Rows from block 3 of the image encoder, named by matrix and row number. Rows with one number belong to one attention dimension. Each number is 500 + 40 x the weight over its row's rms, rounded and kept within 0 to 999. All counts start at 0. Numbers have three digits each.
# q: attention query (encoder.blocks.3.attn.q.weight, 256x256), inputs 104-155
# k: attention key (encoder.blocks.3.attn.k.weight, 256x256), inputs 104-155
q.14:498502427524538462441468447515497539513471470465511496486487493489502510420486509528563538468452498471429475505451465568464549462447522539493413502477496475
k.14:449510570455581542535513514472528583466450499523529476497496544429509561512532526509509504565483515497467517438531487542536559538548493533508501505532541484
q.15:542516496572499470544485457491570546463559497503396489463508539467476497471444453514481541449598498478554530479498494464569568488490555552539465461522518442
k.15:456500472543463508450506511526459579452463515582484490509519532456484445534458479502548482507496609481541545456426475537479500525457525475497440458518504546
q.16:491541504529529513519502510503588550526538504548508470466440463527500536545484477491462471468517492441431486498502486517553519472466421497442523530543503478
k.16:454541520441525537482540488507453424483531537442458452516529431548485516447440531491515545527442426515488461444508574547450499505573527457567462541442465529
q.17:518511496529519518466503493503564481520507474498500517413560473476509515498461529490558512493555507449508522581511469484471544453416520448549530520548517505
k.17:521604504550509492537430473510602488497492518551462498509457489491544420526528467431559477513436449493486550516422480473568521450489494502454545495480547487
q.18:528504477445505423530499499547606524459492538515505489536510460492472505514505488430566529475529512455533486543471504571489433455519504523479440538543519428
k.18:480487489602540537518449574523555490490478470472483554477490472518503476471515508462476474575545516506537456504468497511488475524545530463550467481487496522
q.19:453508545542486492500458478509499489534454475605528522512483529515545411470561538494524447484489602489517462476453464563488512509464532474497490495444500592
k.19:491580523518491520483542513535462515462438530511504493511518468524478442508498523546539467437462505563483448492515495534473463552507565512596470475448524491
q.20:443468562553466559537473527548528437471530491521554504580564506491392435526464494481479516563487460541442458492556468463475499556532501467463539469523513487
k.20:470524522477464460482400477398483546571479511463483501503440435506461550568495467463504498495419493420482458580563491461482473468503524482542556473515498506
q.21:494467446487558445535506416486492516442507524505517521554474492508524467447540494533436486524433503506418562481434439445493504491558478521426555530451518488
k.21:486521526475523492464501500495534501548518482493463420464531500572497421492490434542539496500459501514493557484426471486536461563486505447477536532487501463
q.22:520472540499450491559561458497479513464490456452526502514489468447518544534440470537582521478507436567535512483546490539498501468522553462422501513412503476
k.22:489474525498511493466493469587535500552472539531449470566471506488550439580543454494448535548508517530490506523428466498493464491478452478443596470412485523
q.23:497502530497458508535483474444538448580459520549456436417511514521472483531441563531507546467510513478448417476583541538566540437422487469484426547507430425
k.23:485479481569489477518528505416474512433489458511497500541458510520504513475482489468479480541530505517571558447525531513511525489518523504479457517562525564
q.24:552510495442505491460475448570468512479482463503520562518527505544525496488447545544513539526502468525555514563479554508515476583425527505515506494496478544
k.24:447423477516522476498502472525501514559513489505477518470527422464465510523463511492497465513481501421492522440544538475519513548474519478491495548559485478
q.25:537478560452494474547520481514461461511557531472529522527506415453489493551485531495563498504553450456500485533447513449526410522518449507524502537475465526
k.25:586550496488461454555574511457503514524436446515526457488430526488476482468583426493464500487511511465518484450496423547565487540491487496496540442556495507
q.26:552513573538439606473487456532511446470437491447491425479477526536543497502513555512506497518568513531497492438542445531572537532527495500486477475512500539
k.26:503455535499571480462461490603436567480552509496542549485530494467497486510491531556478537524495466487529564498458546532476447481491479479530513452458559513
q.27:517488427562497513475510546474563522508490543515476556443416472507550479492524503438444479435526568486462521477512532519479484469500489547478437534527619486
k.27:496514519473513532514487514480445529422500591542530460539518544422489520452436510521510489478561468524487496471498467482445520494585523450500483506503502534
q.28:464554575507505554560565490532506423458534466446521455512543502538586474512505509504499440533557484519535493486535527511480491506450565557504546517562490450
k.28:490543476475502473422397493522599502521544539570524477508533524509573512426497480535542554494512522453489473522494514472493502411446505486553529482484489413
q.29:518453537475490513483562527454510508527472530481481410445510514470554495557515486511457528522515625503473508484519524516469452541538494485448485434451491459
k.29:442534523578491487510402477413545541443469482525509446557530434551508562522508490458547506561523568503526477506523455487496496485478532459504466476520514502
q.30:572473451488443434494488433533447594524516444513478465492513448464532493497489520420450550501547501537520486523464479462514559415514427501529499492529513466
k.30:544459559533497557521501557475534460491458538537459439445537455462521543531522457480494507542421463471451531443514539432539474516443478548473430496528493498
q.31:394514486466505568477539556383467525562539497529450461468477522485508554537489529515503486492485503552491478479541480417560492608538495462437467478479461472
k.31:490497513443435472468479536510483512503506545485492453517542542493397499511513550527489424482510544471529541511507552489454486434510507506461432485501429446
q.32:467424439487525460537489523496502457470550494449453556484436502452553531582505518470481496503495483458436483523515483503508548487464507490501549507487428501
k.32:516465511515457477551483492501564490494476523455470481504434601512509485468577428537468514525528569426524517507482538504521480503505446484548460567496521507
q.33:499451549501506466486482455465510520573533477516555463414394532500451555430501504485546452556479494514457414528458490521519479503569505477499491473537589492
k.33:490479450512565467457556476535437476551506478558509470477489503462506491434500506458509409461420536521432470463505567460498469499474595529447535510510490606
q.34:513491530509480482466501476546457498533518490583526539474499459437484528538540438594502418538486515538582470473560536452507493481503549491469455456459484477
k.34:515533527483550481543465516546466515479519509467458540498453563472557493512435483541513558510500515484486491436579567506481498582479517504575462489436466511
q.35:518479514494480549549453552585495521592498481503449504503527501452495576483583360536521542487480535506588575578553537461517427516499482508478468472587475446
k.35:571498444466532495483442447520536509519442482466452449505494549506510485504462516467636513484426507466547520488547488507541490512452485422559490513490495530
q.36:522494514530466495516487423561580522539483519533471489528492501475402512491535472495496512565442449593467460536535489538498536417520519410489508520475471414
k.36:467502488514545473439511444555530491489502516534504550422522486521536451418522501497468545507506496486478529480490516490496504519425485605490509440547516573
q.37:470496487504524508544495475481478467559530542522485519540485488479459521487498519536600514558488523493497435476450466479539522528432503502480462494481383473
k.37:528474442614502495551494542544524444520458495504535490466463535503603513535529406577538554471456498469499455385532482523576438589487472484504481500446487475
q.38:458533477485412496542554478446430489506502480522480551486468514536435450448436479546502441479397495451476562445439476512511521532452513568527474526514440525
k.38:510450472601514583492432492457459527522501537468514470533509557501552512515541515545495540488515552485499503499541490502489554565512495459539477577457474448
q.39:509473525461474507576435430482466490551396484522538446463468496573542546547468526465455526440394526556554560532522477492492407552458523554574519470558473485
k.39:581459437483496455471481429547570488525512604542475430514489489430469464507566472531521488480497530426521506513484510474525506496500512500495519423488467463
q.40:487510490515532518471518548529550459541542425512465500539516547463473518537507493546530443500519569485509497530531573511559466492544441530492505532515599539
k.40:517458514466530510518524476494487473463481486513466554501485544453480522475528535497510492538487450530501465590535494478472525501519467470494440449474522535
q.41:488432533498491526569523561453489486497473447530437416518474442574486491509493580476520569506495462454476462489506454483455490527479447544447501458384491470
k.41:487524484546525506538486504541471539488522576448492551515542463531453479535572460465446459489570439372496519484496441543572462535467559543490481584511509473
q.42:496477489481484477547498481587524478467478498521440496524480422494435400544486530440412539499540492513494457570504490526493520452507486516467429466479461438
k.42:520536514484417520476495461431513502530564552526486513432551439486450409479506475474537504498503477520496560559537425527520539484443554490457540472537445510
q.43:507511443531456451592513532498478460538496525570491536544444455546469506531511479529488568595504482435511505533522454530529430518458527576453570515463494468
k.43:572520460546448548445466483413501515500531532525507487512515505522478443482497510549491462455487514449534555504458396545503542473574493512438503505577533481
q.44:499527461554454508431444474461494550523496536455486486433517462525488487522421538528488510485518543488452475551447465504495444482468467543521467463536404490
k.44:497412456473510485462510431527459499485493558423494453486527479498554484541482467502498511480476523423486448462468517564465499487468570519481510476510524530
q.45:444471422465554498442459446544510470519495556441496543430480468500436549422523476451576565464512517547553588494564446436441494505480504426467500545492509531
k.45:438557482554472467506534465492571506466461491499505515533594544468565568484458538526484600473499545470499552487533505511492495481453494494510527457496524559
q.46:509448507475496472547512441513470451460441481442473518510465477514488514488598483449441556481437490498568469476505432472470498474499542488582483502551502456
k.46:528519524523430451480554516462554453502554390506467504510482486537481428475556451371520503495501488540499528501499426517504521468473464511520567514481506518
q.47:545513490545509501510486465548471466511503565525472600534436554463516579560461379497545531502524511425491487525479445510517476525388413515528466495479536447
k.47:522434477528530484468500472455490586503485516509536512570560519539495518523466515508556559459534520505498501534455453479504491496558497457451510503486539452
q.48:524486444512551496458410555546509517433499461477522408560456533528506471478577517523487478528541434533521524511427510467510524521580555510444487485524449545
k.48:494500535488529515527553466548510546483513510529501538479538486527478475477512472543497508520524500558446525448567384499586451437509464504554472526568490607
q.49:467515487519502482443433422442586565485511538545491468605483492481442447517482468502448499515506512486526504533512598413484481436495577470496504429522522464
k.49:522447544482532463516510412463499541470516499496513460609524578472463481515524495479499529528522486537586521516448438601556496513443492472443445508492478539
q.50:423530498471454582509449463465495483525479491554478518498494482569508500521456543475492553576521528548441482520504538415524468538512532481544531508522505523
k.50:546493520517483510577487473496475485548550589544536553545585557429408451538545513407507502492583435492510468453533463497475455473523496500501512474513483503
q.51:537486459530530587467490585462480573504532427512493501438507500513591496483434485487532509524551474488507500510467522383507578508506515510530469466519468462
k.51:512499551493458469567516401587513422497483515498515468574502529488468494480471526524411484500534600534466566498540494499516444549461555522562478507495513480
q.52:402497500479507487478444499465522523413474482504518547446497482472499593419544535548488483537563511492469539423494538536454479429528563471502449449534473558
k.52:460473452443509581557502461523445470543540539515499536465473510542456532573523471552574577534523542518577495556525490507579536520460487491578494501514481533
q.53:508555452477471496581468463483572500540503495512506503524480588493525434551518496504447502464533586530454480575457510546493462538453552492528509488500527430
k.53:487509494506458500446480492422507598472466508453453405457455487441468547531497516447498481495496467502514552511525480462489411451497481525501534416517577501
q.54:495510548460494550502569577504553411510513472477485499587550535495480485550562555452514517492487534540505490554531473517543523565501526468481531501499576508
k.54:482477531508533545485468543458485450500548495516472497476563481475499518510454465534554598444491484578516534543437506578512441448549467527511539505535513439
q.55:541504535559493449458518556496618518594538556478472439473540542395482491477517539475434540446498548528558492481510481501511512471464503540446501520501505554
k.55:555492513575474600441423476574456513487582442506502439424501466465504528512513514477540481549478601469494484523489511524417499408504457512507454454504548465
q.56:442509470477534400494443495475540464548510484518447530528465529510510452505526520525462526496574478545472526535482454519465453479484454548534461481521478547
k.56:549514502546553487540442387489508512488464462499444525512538520557510486527523552509509525500516350534507603550460501524473476504508390587471474470572478510
q.57:555569540533509438505464516456555456485502493498465506529529525518518511500484528521509432553494497510493515472508521505493496524490464478486466482516526438
k.57:470501453480458540525488465464461484517461451405565442494492552494470464498486548541552484432489488471503529488551462462488485508541493538491506420500470500
q.58:478423556447525559497487435427486521544435533532503470496511522493536455442474536491533490520449477462512437441445506511558507478536510509485489560494482579
k.58:517435513505525519486611474455508557455536458518581538491501491468522481515577535549528479509486537560448471526518449441504495481441559488520521510504465523
q.59:457472428512475538488477539515498582507452464436520522498480546520489453497554489491467530489472502536461589424529572450489546525462498505555552500467522443
k.59:600480477510516462522539497432434466544535487459501544538495482497484550546544495416519371574602512572488511531524549520516531486423459477478480525540537558
q.60:512496500567579510455497504542515453512486538460482501453595495544533565437536567536518474460441472493477482508445514488554432476559493542398436501525582519
k.60:558594501475466552476481494506523493468523504554473517406428452602503498536462478458497514411519477490582544499502479470498475476533447539517449484497532490
q.61:442491451381519440504529475481424459522482535467484529569431547429467440533522484567489510507538523504518486463532517491552488518426483493511555489490511503
k.61:451446557562530486468439472467495490433558560577538537505515484444504489422533599451574549474534468475449453489513521574510537540472552522464522446468499459
q.62:572499475566506577428436515513424546479512475519588484454513465518553494530549470476506518541483481534473433417451535454501464461519451506518479558475531552
k.62:489539529527471460547558467499490454525440507442473498528525511574516418454500479539423508475545497524544504481558519440443523437475494479524506504485478505
q.63:461498504441496458491538546530498462510557468510481467564470523508511449580563452480475614477475526499544491458494527441588417456513436471521492518504594456
k.63:490529475539573471411484533502507507569513476507485410522499431526476484471546514502581522483525517540526521425496404535489464552497513482493529532519491488
q.64:480508464520506529534521473515548546486399438484434485565491507524476463533511489514501471561493526420489550534518452515471485558516489491489520545501514423
k.64:589424454436486445464532587581504500489513468533514504555485566542558464553557557550504529489437504480494498499530435479510506526569513500482562499497504539
q.65:497586525541548543529558447452452478479485560552548504509547501440464505479521474434572533509502485570469465451497440572448492516505459447484547483556461437
k.65:492487517518509439451523462629501502454483551542443481436478485497507522531533505537525486488424551522467511473504519476488458507530469524445468474518478599
q.66:468552455428495473450516410437506489440501528526446492469578561534473439526503519536578445494500514480507456431464431499518501565529497486468525528523442461
k.66:554498550513454528571513515517473501567494520465533533503498529446534420439586513505483489560579494497480520526512521470526486510537556506485476504512561513
q.67:507458430512506452492579533440506463500502485504504512494534525511543417569536426527495494539420477505463529517509536444534395491546538449503551501531441493
k.67:488498450413460579474510471537444521531527461449467447486503504460528436454517490468489465529481538536548497464511456542498585439566503413486492501540477509
q.68:470467470570521435477540490544509452504558520517524398539552499588562542516470600485438544471489481429478453519516470543464529453540452470498445495452513455
k.68:536493490435544464555501505558455569486475510462493446546467512512495483475513447469496524493500556460515505492503486436558455529532567462566508479546475525
q.69:460471530496470436535560514458547539514578434505424464531506452421488489564476491576524506490463568560546536415502511541560478470464527541439491503473551462
k.69:516522567510426488430439537494542427533523432428429515498483444472559442433553460487545411511500460523569519534531510490536538470482511459553542507548497470
q.70:454518455447423561529494436508538494474405459522471451534428504469487528367499476508462531581560494466458505490468578490543446536461425541550515526503493496
k.70:495520511538550461494512545497562542556485481461475464461443572511487461514513474560549544483603388538446551480542554520494501591537467476565513467493509415
q.71:430475520502449471509515498530483516565491553539535524485466521556490498462481532501501516449514554439461551535504434521465433518536502483520568489522546533
k.71:490524524465466573501515479465514487560516462466466443510444527509569506588463499516516546591522448465484550518508579518453527470504461521514513506540478523
q.72:559491543540490554491477492590580511440484508471428497498464572472470502490510541522501554480469513530455467519521514486490559500524571472457511539441467492
k.72:461477509490556533449411534435466518521496525399483474485566501557476564473499412469435468470550455511478487508519468492467493450468577526470522507447470503
q.73:452511476535582482491427489483543568475480507536454516461539506464522481542499529519452520542504529509545502550509588488503492499497467538507538522475517490
k.73:427489403435611506443490501538555578477472511515396523514508559452471589529412515533472502565512554480421476586508474452468551485579449426491455511504503533
q.74:488493458528540491531546483524548508444473508495582517535496495536541556490461511396372507584462523480534470485454505450471518561496465560521485492485515517
k.74:505539449492501556474494507551468592470467451508538488547491538538449556579526551540474566543528606444497434535564473499510483527543472495453521504523527518
q.75:473587472556423521457452582497474510494570473526495510443530510467486522485482481471499462507483453494509417492487523466580531524546529505544433514544535505
k.75:465480406564535469488483441486427529520437529552502503417511542531510517478500485557484389556480538530484482485479436553537490510536542515489489585466556467
q.76:469533463490556474474552432478539524451462477411505549543467478565503493507499451530531516506472509511535452490517552504518573577474477514583478521503477551
k.76:473541457520607510459549520491523552478468451486477520560496571464530480428470485547444516475518561472406498513511536520489562508492468506501553500496501552
q.77:540464478485536444475522545484490486536446502565450491538485504544409502529559451493610568516442514611459561506529470480519433530493530454478468551511552490
k.77:543488449501491489477561445528526488448488523464526525482462481514518546466450456523549471501530476521501478478509471451426539531450527502489561458553479572
q.78:459489525453498485466477456489537544530558434450461449499446489486543552573432445517508496508532471573526481488483514503550485539484570572511468507542514545
k.78:484432392522475438504526486452523544547509495455456505496496548487512527497511470465563491551443498538465537555477495518526555501452539492532479434458476455
q.79:497535536433545518459546510518437428509573471461516424515511476440506585540519562545497567534497470482450534478502441537443473454582522527464452542477586496
k.79:541538535464489510487451441494478481447535462474507512494523502576431535518468521516448575554534485524537467527515585452539495541476488503490536525489504523
q.80:523450510533454433490403537485403536462512514555519529517551497456536583459452421514582418518542508499505461550469509526548515503450500534459535491489448455
k.80:491440508406545495466437473461549477558400516436439552500524503513486466562469444505488497485482480538537504586480453485495511461517489445439500512559566518
q.81:525495443507541494508521526501528510446506502470617521479580436509516493441525455438511494526594491465559509515509410450471497509476494504439558471473513448
k.81:453495525567524486421560533421514478629530482511470486485523508479480555452585544497511525481467540542483503479459503417472505474522533537497501551521527435
q.82:590512466426533562492554507443465527489499488575537521500488479551490548420541456495445459519437539497516502560535546393491487487471499525529516448470507525
k.82:463443510458429456503523495541504505459526456526487448437541578491470542512528496449498436484453522465524529470483537429497545526491492500530551567534542478
q.83:538485512543464559476533474447510548448492473540486387535553550480477535498452420509410512497488496521434485551525500534513530406477603557478465474581482476
k.83:521495410488500481525472474520535462492553463512414515516471466407418526563506477490530540496489398491520499528536380491525533482442448492478450500480444531
q.84:483476556535493429531519469566398545502515552551449470486529515521433450521509537462521470557474586475457512551458518479500453483559489555472501534521479428
k.84:495501545509458495547472512563472472506543491480440517502519540459469578475501427489426521495488548482547488506480492494557521460464536443455445526514447488
q.85:546520499458539553463511518471560561501429486457532467462522499549423504499519545467493499473481528496396483434571483488492495535598567534497491440454462473
k.85:521439495434520475484537572420442427543511491532501478471473532458472571527454516521531536406484582538465503504523500478536463578540462513587484511482458452
q.86:497454491525518490454528527488580478461460423499548432552461456548519551484562528568397465502474501501468530476528556479494479515500543462525452475515574554
k.86:465531501469492480533479452506485509495484471492534490503587471492517540440512555507467549470494467469531509561470530530520483468504456520455535461464498514
q.87:471618480531543481566468503505544532444507501451540508488485543533513506521492535552501510471424554540454499434449449497611463504436479536499455494502441513
k.87:551523444553556540492518467468514485510500534472540542480465509572545465422435524520473448475514510470531558428546500574542435569558541489546516511582494430
q.88:514450470489562479450507466547499596556411486492446443526470490491483416486527464515536507563539567555490565554566451526520431462564454485475486442493454499
k.88:550481531436460488543556575509473629432446517417558483454440537439498543535462518520486547546525525532516471478401494511403521419440489490514475435470566554
q.89:477445475499486441491532464487457492509557492479465546525471517516499470498541511479517529500516504515489468489471543519505447454437468536540534475446436493
k.89:467507545452456523513434488519544474485517524446489543516507495499508505488537387526572535507440554510487464521506505451529569499495608519502477519494553450
q.90:508457509504507435457498493528590489554476473495462515528425539497480402526487497430502509521479626504455505456513519528454450467547472529531469535481550500
k.90:446472479518529573496582481545508536545530502444509456493502453521539544506519553487447488494476496462440541450461443522505492561553505548500409558478427444
q.91:476510502482541482520535537458522455509508500458488481545481491513555550516486462493458448499436527506487537495512469506567543513531525400471482572469552492
k.91:486564546436562526523533503485525514530487508498512519505527503605482503497495540491537543503507506402528512494489524480569556554558468503495465453464443476
q.92:484471460492408426487504477502546467545554534475487495473436548562461535519497552423539512494529441488608475575454547494426554554488512506426486504438493520
k.92:535535455524505491539553532530491536615481567448475465493522534539489508476514539473475522569540490526443413523502516459494532538476540545532506493461511482
q.93:530525532512556483514479507460509560528495487511533393479476509523556540528513515544468570439453500466466499434501488480527565510468520488478524566430461528
k.93:485476450575519497564589502442474496486464526524488498502464483489496452462441562461521515537484483587507531532550430570489431491515506460463489495550483477
q.94:475537464448531532452433512517535526533589438506532517454456528516497499470516466505524569464493576487448443480482494510548442533514465541477462554459410461
k.94:524493488514535520470488528513467470566457559473576515518516522504523499506471474460584519555487482539536511477532491578473448611504422476442445438490521526
q.95:459600553519515512523571491474458560524472508408499529503536477485480521502510492472514409528522536580479540539487490502513483502601546456467504521526508529
k.95:515537532539513474523522548406473528445490492522494449431491473500494566444492542505494471415481546522508507507512515491549459497468464447486494387561485498
q.96:559460516512570525511480526467475504517578524491540484523544487534535449553457531468408527436480500526519598527467507546475513470533520481514479506493497467
k.96:565518513574521476519563510439498535465458513492498487500548471421490578453496518497454461517570475486537493491525510523453462533481483498469465493601536520
q.97:507484502546520475477514411560442537562537524425430466537522619552491521529493504440450546470467499560530488491503481471575486535496524472492546527530470483
k.97:542523540505464524449471504506536472553519478464398549508545519515514580563477507428511516504444506527516400538537507505512500437543528443498449513509481572
q.98:448474495541459520536541549512498556554478533585403528478468511517473535483510459538544479422510506636508484530483533423521510506476383487537467512503494442
k.98:489478497464443529427465460485479473517569443501467569531471569536513452498489437491449475534533533489583500577547557511481492501481531467499558526566511497
q.99:510544495469586486462429465515508488492523521527402495543562567517466526500544553483481501462423507499462446512509548503501586471523563575578514544501488518
k.99:517542500527503645443493512489544536470511458492564484458439511528518475519488507394478486526537453496522451450525429509459474489512437534531462467476521484
q.100:505461562540451553506459498472517492409465514559563536520548537480444438524508526488480460476459584537512477520442482527466477447560556498498465524496445547
k.100:476528536561481498475551487468516494455534557508487461520520484528466528454512481531497501514505489522491485528452525497495435494530528486469488503549526439
q.101:458471494476547476518539552526535559478561545522511480399500489465488499498440553478517546472547470469512492462502523513489497531507405440504580556497487478
k.101:538412512458473519521386516565549516501473551481466487485539571502465507492544473478556504536486566508499432584444512505529574517508549486508438521448513474
q.102:507485495572465516546473461487517500530436480463523489551448549464482530506504486491452509529524440474489499573505535501502474578507462466509450550537420493
k.102:490559538557555458451533467495534509535462470504501512545463504523555460503503472443546525530463523551454459491428478514431448523526559444496557519489472484
q.103:553572502440458488461507467558488530428567492529548529481496499489499517538441485529520500515576416438514598477535474492538451523417479526487477455427498478
k.103:547432534425493507498472491584436460519441532487485441482481554530474434468508566501554540402475485468433549460450506457478541568499460457453496576545477458
q.104:519560486485442448485501568425529565516450485436460508510464518524513507562518598529501522474611451536507597475468428525417545511521430500523537588467488505
k.104:573495548505480444468473475476513462544514449433455555526472447552483432512472593544470518489501438531498467471530450462455455475529519543494511480461502502
q.105:477494448494461495492517560456497390502394545491450502535441598515502567487531598492489509487502488504540527482531512489552462540527486525503360546479528455
k.105:543548475554469496444568478523576498487523505565539513474546448552541490556499532568474502506458510543480503540497448472550483508463451547540541505502469548
q.106:545556508479506475415513554481499470525523446484512489479446476514477537524577453551514554538501462466569426497464487436507431530551415521430457430481519451
k.106:494462494478438515455499520520494455486536481568514436517455504483506512460468505486529478511493556428579494527514453510480593448537433502485478455475475440
q.107:482530512433509476456530551426507523479508453507554538557454446495484479472512467512618553500589490523539527530537517459437426426514510546465511457464483515
k.107:485490559534510492514458513526465472523532485541449455464492477466461414425526470508516481500493490511443559478524438531488487486505482504483501464459510454
q.108:525575453412545458475383429464506467531542519481528438524459543480486614515543511470523552561544529502564483478463533448513508500514471505458488454417475549
k.108:531545515559538476549500449512456510541510531485548476451543500506510495503430549426482412487555595463545503532490503570489483585504519484547442542527488478
q.109:508501540535515530508483388517460572462514487462499506524494499463496448424490493474496503472465525462558494472489531510522530481565560497529529505508487502
k.109:468527502492479515565553473530424543440519457532495491488568505484496525458541496520567466558462475395460517513537544474500523533529531548505390420498527473
q.110:516462453555471483444524554535502466488444593506475555510450508466499464490526474546535461497472435485487503486560473494491346559496468550466551566417501456
k.110:561481517502497473489469448421533502507572543524515514530480519496521504523513529519472441477525504522506481592461450538559524493444527524451530464566552553
q.111:535531514536546439505489508547508569525522438436504624527489462496535544430506485527501496507524479512533511509477563552602486486495484510519477473525449518
k.111:583450529548513499502492463538516474442448535491521441480574509485489491502439533523453517528482465544475514454598448526485540424573443465476531508521503540
q.112:501418525476562519473451461438438420561526494537445463498512531496494486509526454427517507460505482494558496548457539470551530567482528570535438521488429577
k.112:483535453445489485473526484450527416492545579514475528477540488474534397469535544653493523547542564486477521504520518477528545472502511430493461519502519439
q.113:512491550517508509486524500549455456519551486560535533499472471537449483530518513522519446404504536532463538395471435466522468509506410458498558474491557540
k.113:476495541619537483560476526489587523448461448453471437592440576521497505529445541512432527426506524466511457502548440480481534511476489518534512517462456456
q.114:457552438449495514567432486554477553453478469449519506510496492446431443510489458448441427532560496432437488506510579519523513559441506576524431421454513496
k.114:493477414434513500495517517505501535493472480546450532510573509443445506479519533487576548501444503459518525570535483497506563421470450516469508462498567579
q.115:484507510496461531547482503583485469432547537442533575502552456451483466588436541494475460467517516399519462490556509483517412565428555448491511512511474495
k.115:568555523430510505540605511450429527435529428479528523513475417524457445424528473530472558522510508425475494469501530490517434511499536458487460454474471441
q.116:482484482428480460500463593476503458510507510540570556481510532469538474504519488509443465442427500494526439490417552500477488530487526521521492483464495483
k.116:407546488451451503538517505461483453458501520471537475438470479464518490485519478455442473537534508498526593492524444535461521433515570510493530593471469453
q.117:495452422420511531438512498529475522432471394485483498488533538416407517508443474512450536522515471410473533516447482489506438412543597490527537484573559541
k.117:526498567420582426478491492568462471464431493547478472561479471536555560551459498483544498500505547452474547548557438479484496534539509467504490399450487523
q.118:461525448500420543545542504451492490505467491557437492563478461471540448504527432499532554581513501469512438425485604492458503479480483520478531496587507495
k.118:480530494472558524550493416542497501451473526455504500500525555589567520506403479554542514565511421414413539554462474444512550479439464502491414501477484573
q.119:452448508482522533538456515489515525455493473448460490398465517529452611524503432511505544518528525531486561498522391542510499492535547534525525580540476513
k.119:597488554524523495520372496480538445508456431472491490514483503532526528532475515438503477449526482494462467517502473521548493531455529521482510573521509506
q.120:480459440483522559559485501483502459516519544508455448575522518429442525564458502453484528468529462457472510530517542517450545549505550459510453477492526519
k.120:559483461457475508491480498513524464503556518501549570542565453479523505500458519591475502486471541535497426492428560522514516519523581553450545506494493447
q.121:601516519457503506537415563479543468499529498482465433504513515473501444563484437477459474467420533537572495516498454439468531526474507465471469481491482506
k.121:392522471522524553467524462487577509490407498491481485595471528393379504512443523488546497570448561534507459517488470542503477459422561435517513569518551536
q.122:524511547464530503543498513481413515465463523491456562492482511448467423504485553472478523492501520467532425477545488558567549456519520535534489531451532510
k.122:496480565521554479535529509391529562556432482493563548439450467570474446540487504471434457538463517535575514549494481485447507444462509479544603529483523468
q.123:488518534462455576465531539510491531497433428541463522479514531470447504511494469549502526544562551528472475439481539534553529529553486510550505489535575516
k.123:462432539457476546501494527575515535532543504519485475511471527473497424550489537508538525531484478469476577557441438534443497456555446475478497506454418531
q.124:492467516465508494461528442563452495500512526425496460522510537533519520523533467554407553588531610426454545478529455509539499501521525580477533516527542566
k.124:443537534530546482559487509440541507451645476496531441485522448536459548541582452484508515538449527464527535479479426462503440486554561533466505463508493492
q.125:463527455473540453562484492518487471475428605530450541547516434494565518494484504541508496532577528492513542431479555480495509492470524502496535422439529501
k.125:545544487591486368431463499543469473502490467479548533442474451487525443484512488535477477528429434369462407502469563465501425510577526571544507446492520508
q.126:440434521522538524491498498538511409519587549421547516519514523410480514440513481539437442472542447463506539452532495538473459530562556510555518497495434493
k.126:493530434480456530532552517517519502443513508455462558492467531519450487492522398543504500461501497426429469521551499561559495583465526485496452574518486496
q.127:505465530601527489507426473409480492516571504480502494475509456433522497486523409512467490405488491568489528539461492494454489466510442476418469517473516476
k.127:421550430512503526506493507429503474434521495441450461575471574442530467489552484516518455528545559521541540522521483544498494509495512446452464499448492439
q.128:432526489528575533569520540476525440571461459534501489491533464420487550525491468485485443536487493437507429462437535529546531459521509566525457528495481485
k.128:435460538486576476460482483470451485505505469456531487507504544445500519452462495529495560582489403502482460527432535511474388496459532465489513442483434458
q.129:504514485515553454446377506501468502518494452567463515524451545573573466451498396491548515505533515470492496553479535435485488541522499468506603450537522583
k.129:484475506601485574512522540553518450485541562488483540493494538458484526517560391556486519530532442446504449484513494527537414462515447551527474468561426458
q.130:463496448564565454488528488628534506533505457526525466544546471463482472495600487592460507484562540498478513511503493448514474506455511517479440500491535501
k.130:503475466461528495521510552527498542468511459487487551415531593441518529540432489424471527467474503489534531587495498547472507478395485530537522414459534527